A small contrastive image-text model, trained from scratch: text encoder width 128.
Rows from block 20 of the image encoder of a small contrastive image-text model, named by matrix and row number. Rows with one number belong to one channel. Each number is 128 + 32 x the weight over its row's rms, rounded and kept within 0 to 255. All counts start at 0. Numbers have three digits each.
After each channel's rows are labels from the 100 images, of 14976, where the channel reaches its highest value: "patch colour" is the nearest of a few named colours to the mean colour under the peak. Only what is clearly more common there than usual is listed. The data: close-ups of made-up surfaces with and without defects.
# conv1: bottleneck pointwise conv (encoder.blocks.22.conv1.weight, 128x256x1x1), inputs 0-127
# conv2: growth 3x3 conv (encoder.blocks.22.conv2.weight, 32x128x3x3, transposed, each kernel summed), outputs 0-31

conv1.124:161093147104111094124105077097121120146130197126064136148148157092119075156076086146154045132140097134140079143106126119136097140132115118104136100129140127172151147158094005139144099121163131161183118086117120060137056114194096118107115153135119091152114048119144128117084114122166152138123056108161197151153168174107114138129163075149138073154127129082168105086074126143134117182089
conv2.124:142142129120093119116131146174131121141110126121161134116131154121131124106128102136047056015126
patch colour: pink; white

conv1.71:126177152085090127124132092160118122132157160067132152163113090089129123119084150133118127184104168132105136133191105106100157156084099139100146097162128092159052094137102133110093113142116183114134105159133141150090136161119112136116153121110122148116172146089064178094082155126113144146162151163129081083135116065114130158071133097099087098118119174153102095139067094131111074121148
conv2.71:116151131118098131122157119096139191132103191093176125192144122123117127145135112132131112022146
patch colour: brown

conv1.7:118104155133083140128149073188150123127153104141139101129129109111100129084037117128096102161134122186112107110126115100134125161176107106150136072141184116139154104148106126139071143119084117085092166144165120086155118121136138106159159117122069143142118128133116109139120116113154146186157043147160167114138171128074128138157197059158115115148111130121117093113162158212117179109072
conv2.7:121098112106109152128176076120119113128137091096176111148117107089110144094124128151083049047124
patch colour: white

conv1.34:146122113130155119149106081089112126106093124144162096100131095163116133151114191108135139108140066145122068151100124110156064104138134157127055147098111115125116161155099069117084160087141096115160153177120102100131148148107096124099121162142095120116056093105116037138111097080121140140107102112128143158104113082095091085155143099102147173161138096075162154115131114114109131114030
conv2.34:149161131123103165182076176154156114107168090164095181114097123177104141127135156133065153095129
patch colour: green

conv1.50:133124138102131109098143089079135123110099168180081072156127148149094102150095095148080075134155103166117114142150122142140158133151091150105110079182106177112150137181208022147117126152133105124144161145123108092124143139178158109072196175130112120141075108137168141137107093153161159210161087153139192142147147131176139080190160124089138158125117133071140119128067120142169170162055
conv2.50:123097111179125164155143121162160081118119119118154133136083129125148119123114112152062077027111
patch colour: white

conv1.61:053179151180131061198145190125139095118127112076118138145107147164112144144140162138130158051147121117157122105149182156129129142061175166126051188085114111150135136103147158105107119148110119164156143155142120146187108137141102146091129140161116118158096152153100136121102094094142173138195082145127105154105126100154090115164116210131197131180101131170181133154194093151170172125118
conv2.61:177133091134111068140072143112160139118106167089073137098118116153161195179134140136107142080110
patch colour: grey

conv1.104:116129102132131132071106124124117103152111047095119126108088057104112088136140133131124151149071139075230141153121091136124113115126134096152139116092113121121098179120042160130125123156135111156079098071117105092173122104129119128134119119145159082117120178209157102095157107123106135125149142094118104064098088120137124159122150161119085112160120192138106097105207101163138062089162
conv2.104:152075096145126094072054095155126162102100135128074140119129103119123147109081119156094107073168
patch colour: grey

conv1.4:108122133125099110128155097190128137099115154138142154114156122105132067120046136160132109123141110170082100126100095101129125152126145124106160064150142145157160183125119077152136097098178128096133113130146094118098048092154119138085139116112080082147173144179144123206090069058151135180174101104093161138139218073103092202106197080172122152126124151146122094113103140154124181136163
conv2.4:119110120073108112088149115122094109110115121121151101147146135074100119062135115104071081040125
patch colour: pink

conv1.79:154158138193117103106123146181112132131143147151121097161175072175125132169141155090064127090181082141074093144127123118141106133120126146177113220132137140124071161141164150158060137165158090111104133206152096132080156173124115111114156109112108167137118143101171078178095129120150145147140156185145149101151072114158112104136101134109138169133168103157146145127154117117116142155098
conv2.79:124151140193073127151075154159104140179108132119114171168066133125124115180137136140086094080132
patch colour: green

conv1.42:102100096155124118154136100152129132128126105081127128105177110113109156148090115132132099096137151146137056115142140125193131117177081139094116143100115125109139172157155062153132152123117101102118154153094190081180111185123087143104096098152111117072053088165087151089144178172181144128066091193051134146095111092106135139187118107123150159140120108146151150115150097094143136124096
conv2.42:110141105103112143120168129125128094110119099111148127089096124117099107022129105107074187171089
patch colour: pink

conv1.107:145082146094130128064129121129132118127154136078129118149075117072083164173107084172126115130172137124194116144124089146104134174156125067111150080104224102126134106097071164122217145116068166123110101030192096069149106098111073097182084087098127164131177101122172122094174112133115128077133144128155089173102117111113144106115100106159089102116195138076127079088150123114121114141169
conv2.107:115166149148094094126124144111114159155070151156199149148151158096091141145150143138050091088156
patch colour: brown

conv1.119:173126163137095133107050143120142101161183184142141127146145184069126095171118112161113111137169071154105077092090122141091125129109097104125165087092113075136139156141095055152120067052158149142163085139124110072140065073154170180126113140163129142086166096134138114091091098111117143162073115064171140144153124171087118119111115102124133130141153122109130137062113162124070079135120
conv2.119:139134127110091136114130151169127103139121128105146130123127149084148130109138114132077046011141
patch colour: pink

conv1.36:144124133114144144146130099145138133130131127141061116125182106088115096130063159184089124144165118148025047114111065170059110160132153147145126108182139142149171104134137064155102092213117077082126088120122124090127088125133137105129167117129031100181172084135115103138094112087153164189152089108125169139135139089128164191113207118193142152105132097156133142132148126168078123130136
conv2.36:087161113094040115110191094127149104153085126127169102152126144121106098115129094127100086071122
patch colour: brown

conv1.18:096096094093229138133151148112086094125074061102148108078105134126170137195131124172138090123156094053079072123083117135123138123115135115145128166116158116105147185138151124092144132125086105141147077124124070093122137132078079135128135076086100132088142048113054103150158128080125119140108122122112102145113107077102151119067108137061122056128161108117148094152113122128114133126133
conv2.18:140145111089052154166098154098156106122096092161121137144095130119139126114104118115040182106088
patch colour: grey

conv1.16:123117147101144131076139100123092143174169163116106139143159138120125105133177082080114087125110107128097174161150091073109124121131125093121113166169041129165056107119135138134130135129150171133146121172060141151081122103135111100172144132138115141153089108111186119177142108062132169122076138126099151092143085090122182130128134096184148182108148094112168106210102139090142118132091
conv2.16:087122114125122105127152112102142115093113116124134124153097133138128139255120111092163124132157
patch colour: pink

conv1.90:049096132086105100125083146098124168124119078117123143121096154087093062125097094164142145101064173092189116110130104081105141100140143108122121133094122157107129101113124142161104121126134132086102148097118132136165160087125122078131115125134117094180120186163135149083166138101152102138122110127118108126077015151077079183094173189118066100134118180192124096136175091090193081090097
conv2.90:086109134071126091069102087135113139121101113091123164144108133070141128080128157067128124111197
patch colour: grey

conv1.82:110110165126125138079141059156131141115090123125124168146141137138128078115077107117061071136071139108151110103132131102131113133142092098135134119145110077105135153120138084103073107134133109063140125145126113208143105119159068175088139133118098040118144110121090155116108124108146148118139097124166100084133156092042101199133217103120133162174084136071135093137144097134111160089132
conv2.82:109121099086093182133126070120115122119143101145148139116164118130106145089096121104017097094108
patch colour: green

conv1.121:152102100137137147141058137158180158158144110129143121131162122100083088119186165127131085121137140093159180149148203070110186122125167080128124149103110131118118106113074159099158046096157140126129135154141126157158214134136140149084073136170178133099115143158144161091134183125141190152117129035176191166101068137122131126135158131174151200151129136075153137057165085090125121183113
conv2.121:124109104118231089097134117130122093133120122092103112117165110090104146084115108111106048122097
patch colour: grey

conv1.46:156134114102089127106151060117113146141105140123105162144147160106131116114046120167160103171130074144122111144145111097141130135143132150057136066144185116150162080146101100129127166151131105092125145144186071092131118143135056109081131087068120123106188045119151105099125125138204119218137110142161141080130172156136112150211154085178080077116130075104162085127139156157123156169144
conv2.46:127134132142081133109164092130150144110100140088186143130107137099113112124121088134064043055132
patch colour: white

conv1.113:119075105183169105160105164157100075092084078081165167090105112184156127132158144149096144075104092069132075096141133088117044111085123155169085167101100139099087172170124168133091127124080053125097104151144077119133183124126122132126120102145109101087099137135082075095157050079121104130107075129136038141125124148120062130083108141085139147100130114111127123120124105138125124124122
conv2.113:113134107127088149180042125121183052075133092142089169112114124120120126135096098137104119118117
patch colour: green

conv1.106:143130115134098051112122195167088137111129102123091147098130101118077057122183078111175128100098176092146145152108100148159072133151123075127101199095134117109111143111106170128150138118103188093156110072133119162135147104111118084147111130130114117090134145095088150057068118118140111159106145154106105117089135139127130137096083153091112098120118139151172083058141100123084146098200
conv2.106:108174130138174110059111099103144130117143120141142170191125112075125127150134156052118064122133
patch colour: grey

conv1.109:145154192159102130154116057184169130136105146122142142156199093148152104089057087149093104154138135156065090157150138131133149146132157116119173072122149119152162152168083088136105139128135080085116087214124091127148099107167083171111116159125040116099092046136132103146124057104211146123078073091085146139131133158061130136134147096081107153169148134113163090097122140091125132125091
conv2.109:142162119110108158139087157122115065136160087130125117120139141115118137138146096110085061022132
patch colour: green

conv1.52:131121130161078121167172138143138112114137128146123142189124166101108130091126142194168074139144140173052105112142115123138151147201103095117112142142157171165150083185067124180140157206146172099135063130167064121119105157164138089100146094154104077129148120116143161132073072077114134129060098153155142107139161119144122174107100149140144115120126189116133098139164108113121145108141
conv2.52:104184140094117110105170130102163127130060143121176129152107134037128111155148084096144092119153
patch colour: pink

conv1.112:131116112085160151094092139138045085060094032094140119117053106131133159106144126149148158102132159091150147110152122153065125102103151103144117147107115117083116150150126175090133124103046094155092096104153113111154149120127160137146064085101114107132143174199091100134192086081063105140116113087112024158128082122112122115093098136116118077163159134162118140109172142090154106107141
conv2.112:150120070115117141085071098158146131109123138148067131092124096138125142131104145154097101025120
patch colour: grey

conv1.74:124120119094172145125092129150095102088106068077148144092044069112147126074132123133153115108055149050186162117143124147146079128111140063166140087143097187097123132182131189109123128067097115141063131052116119123140120113095164133145074090142134112117126155153085131085163076055133115130108127087101080078131081091140092127100100139117136106122137154187126139144176178111163076119141
conv2.74:117078072115146134098098092137153129104121136143061109107135094127104137120080133171079055077135
patch colour: pink

conv1.75:139132168083107140067168119120119140095093161171082123163112162089128074111102173171122125119169075217137085171099105097148097134163140102088152112149179108157191122095163062130147117113140094128148118116072102112144138129241114125121148166142114150099165159190100121193114067056142143190095089145104115103152192112152118178136176106112124124123094150132109128108098142172165151089133
conv2.75:105127084111148135103136120158144111121107102071171115131128122068135100092138103078097061048128
patch colour: pink

conv1.118:094115165133123161134125111109131174123137136135094071117170089076103111136153136089123104097142108107156111135171136083179144136167152135109138134036082155108137140099166148122157109108143097107138181108021180093144150200123172110111063185144201150109070120115129136138113187170123113104061140147038109124120062129135113121162114143115149155128126162115110101102097089069107074119136
conv2.118:128110121117142085115141123132078119109114135061136100123114117143106131018120101106147189175106
patch colour: brown

conv1.67:126094107117158099173122107100100136043125158143177162108119103138136117120128090165145091137148197092169103143109090137072122160145120118065194050107180092134144102100126182122117098102085177082088215127112166136133140085092132129102114112087103132072138084127099129117151181096082140098129159174120139176105059171067146153111113108130088109098125171115087117114141125090082096071184
conv2.67:150114157161114076119098140129059140131135143099146190163126123104079132076158160063148150100165
patch colour: pink

conv1.38:097136116130185142102085177179102107072086060081160119122088103107178145103095134139158145119063119060132092121161160139099105110127181151154131138079084186088086146153072142115091169125083098155111082098144108105189096101138123162158094115169109101082096152146090102091205071091127119127122082117101082103174091131087084138097110153098158088157102135156143117140171178153187102081167
conv2.38:117120132094078145125078112132189103106087066130075139118122090126131138110086105149116090051145
patch colour: grey

conv1.73:092104121061065105136147172181123111118120111131114169113121137134102109094151147143148131095072130084224111091113151092096138106115140127133114121104102113130149110071083140111124103111116141135132133100123079118165129114101100118103096068152123108158138236179147119153178130083147113132128141080108100128092117128131079176079069221116114092165139144135148104114161082142202102124091
conv2.73:120084078118127080057070080144134133104105131098092136115141104051111160133095116111141116089133
patch colour: grey

conv1.81:156061121090098091103133095136164113095146155091065135129085138117145124111058105114143068127175198152143118176116153117133056150152141116135135134125130108122112155135100159111106153136110161073136158091150137137103127161105103071133137150052124161164115115110123128086071160130144182101141166117131143074133133135061137180187153118166133116108044188131103135105141165122120109134147
conv2.81:124131160150117125092135142090097174167134159151159138127168159113116089078159146104044116058133
patch colour: brown

conv1.51:128115096148086108172140059089136127120120151128191087119161136165146142127140140149120132121180098124101080070102109075133122124116103106071078140152098111091107137143158110095074130170125093100142119209133159151064090109148089131064109120130067111108159087093120186083148149136125139129106138130117153110137101066045054125159145110104135190122096136099135125097149080077102149137037
conv2.51:136139115108101197143118155166157082063140112137090179108098120110070140169122132089118140084169
patch colour: green

conv1.89:103127141118062178099148051122149155177175096140089157105160121122114094153084100132104090114120128148118149129157138091102123118131141119115087120103123079149146132144139102152108074124183130139120102118079075104145095077168133115109156140145140115182084140166137113138105076123152120160159143129099114114101164061137061147139174112099108126105157118108094124052119164179108198126073
conv2.89:119109107135151152121117108142122110138137093129141116134135120100142111098128126120056021034121
patch colour: white

conv1.60:094091102131126135104135104163147088131130139163148092172144138103100113166082094170102058127131123124131111153087121128135148113140127142097164077145097133138147109190090107137137089039136140131132132156124142070139084069144074119167143143096072127129111069125125104110102113139140147132094159183136140118162168063119109135123123084149107165138126133081129159011126139192082140121077
conv2.60:143134108131104126117132127170101090116145089100139108105104123117123147085129111116093079000117
patch colour: pink; white

conv1.30:122104114160185125161086157192066108092108089098171164094104118202126145153161157101104091075127079081087085154133191136150057097064115163134085176071084115058091190150155084104086104158118045114100119161137107143130127142140118177105148105144067103114106136116159041166104080079117165139134079131170102160119121078104056106127099131125126161094126101144169145109102132112125144171077
conv2.30:142141134160072133169024140126169131121129119128095168129093114151138150128122118166078115064113
patch colour: green

conv1.83:116069139103222154134141117122142102133113083104070088133127115141042119142068114114176082133140156137117115091161176138108177145153099152091162123087106125160158079105098131108164147115084132096124020068164130154177075072127080172126067151123137145090147119159112140100170107101128139144118141106069150116149105143129217070131156114105120092109137145083131099087097139069094128130143
conv2.83:143125148122154135131119122129124118175100130094110169159145127129106150117120146134117049002133
patch colour: grey

conv1.27:146165109095070114086138092093140118155108110113081098131115159103099071128084060153125094133138140154154134140103106142146145138152077138084129115163124096081137081102118082148125160143119103086110189094125124133100133119174109058089146118100102107168144088108164161113112140137097096122164126186146147071058209115099141133187177080134114101086097155070096155132119114180148150092099
conv2.27:111107079164132150107166083128154142111091120070141123133085120112132108111091103127093057047133
patch colour: white

conv1.14:121106149101171096118084097146159143160143144127128149151155157145143093187128171086124080119141133099144158139189128120173128134182167172089159128068155126105133141156173142143151140089101136104134153079102145087158127206106146141111087159121170150074079115159111157067136225189128136109058191186077140121127056142110127178135165135107142156100126199099160135043178118082096106122142
conv2.14:108129117084128114105151122120102115113089133117149120128126130098100129000124103097110163139102
patch colour: brown

conv1.85:065135133101114128140123117212100126113101173139088172192135174132086093109130108179121111129134142180086086107099091100117095132163177148143161044172163093130165135123138126148107146131154125045130129159192082097136075122145103142111118075128047152138160113134168112126123091113191088204134082149105127144060119159091105125143167094136156184110049121128121067142101126181115117106117
conv2.85:100116127055082121094125141113136099125077097101147117139143135068098077108131105090139060086154
patch colour: brown

conv1.66:149156137059114103072069166109069081114111089127137142099129132113139156139121140131144213108111166096122143130126094197114157186140132101189114102128151166050116110160090164114189132115061101162134092091099145107114140140050142099142110077118166132191166093174059079157123117101114131115142103130144066135109112091159171147103142185159091108141147163132136113115161165134162114104133
conv2.66:169106119121106103124106121142106162136107130164114118134151085113175182139107175189055122069168
patch colour: grey

conv1.64:031153162134090076127130178101129141150160148157125147112112128064096063188122128138136087117095136143204104118132165079091149120085115159170126104142072141135145060092088046153051098111161142122092106135153136099117128123123103149131150145104101087158092164119109129082115117108159143156116105115129145099123136138119112163120079207108151122159101078137159060122185107153188095176103
conv2.64:129113102109112134141116124125135111095133100113129123184160112117150171136127147118094080000132
patch colour: pink

conv1.65:161136111062166151170158140157115099154155072081136098096122109164173173157170109172164128186142140112078108126118083163108116154144133038157162100109158142140115165178061158070159122117098160162046116054097120074150103157071162132146086124125110148112135122110104102090178122153091119109097254129147109129110124096160167149105099085156119076134156180133122132156135189108110077110095
conv2.65:123110068120121158166120097105142082113094089161081114124136067125131141161069145133079111062131
patch colour: grey

conv1.108:110120114109103126119109155135124146045104129116132143090084097112167123136151148121110138112140086074115078093068075173135115113026128110147105131112113147033072144114159148029143134146126109139087141082101154090126139110096130090130122132134094094073117116111106087162136151077081116064132124146129093169125078072153111110071080133090106096082132134133142156078092123076078107077175
conv2.108:158146135219133155153121128125085121156154155087170126136093129180125145113136129182166164192133
patch colour: grey

conv1.110:111135111088095140110136062126104140113101198120079105148143156111125121152113095151112126093179073162096131117105159173142120127152031163098138086147099102135122089150116070182156132115156139069126093092091116120126124106165094102099156129112144100152107025199133152119059135133168132153083083142180148114116135167075151126137160049176064103124096121096125105135079143179069112155107
conv2.110:157156111123099135130128176207154160152058151126144110154092152140138122167139108140096082058132
patch colour: white

conv1.123:051191123152117101149078194113113115178123154125153159130163155120160123105134089143173115125161191076162141153144188112192122091148129109120093117154127130108136112130098148147043107102138158129077153149167121136161136138126121151113107079169122109130133180183133170077161104133140104127188157101179122138147166134182067160181087197169133195177170118103153149148122144138175079137099
conv2.123:150140115109090097103116115123151151085079174080117131084155132104134213165075114182122148115145
patch colour: grey

conv1.17:080121117155059155162182120144138102117101119136128153158163122085110129140142071136187122150139101125108144119146032117170110120115089129123091114109151091144142090101173112180124104150094061112087127109136120088146134164152046059111160137133138102091102049083117167114128154110146125140166121170077118106059100162089167143121142083125150139119059090114156103150112083090088157159081
conv2.17:105183084193148135138124134143129135095076111048128114165116122152074115124096095142091124079120
patch colour: green

conv1.47:066167128099085122067092255102141144084128108110131120135136152121096090139075099134155123151077167085153106121135131097058106091144099079131150115104092116135161076103140176126108135117080129088065114110111086106137161065079148116145087115122082074173122178141132134104153120116112140136150118122104114124088162141116144160104085202086131120143101148163136072142152081131171119065146
conv2.47:104096131088115110041094100137120142106146113149084173132121109072135135135140178080103116088180
patch colour: grey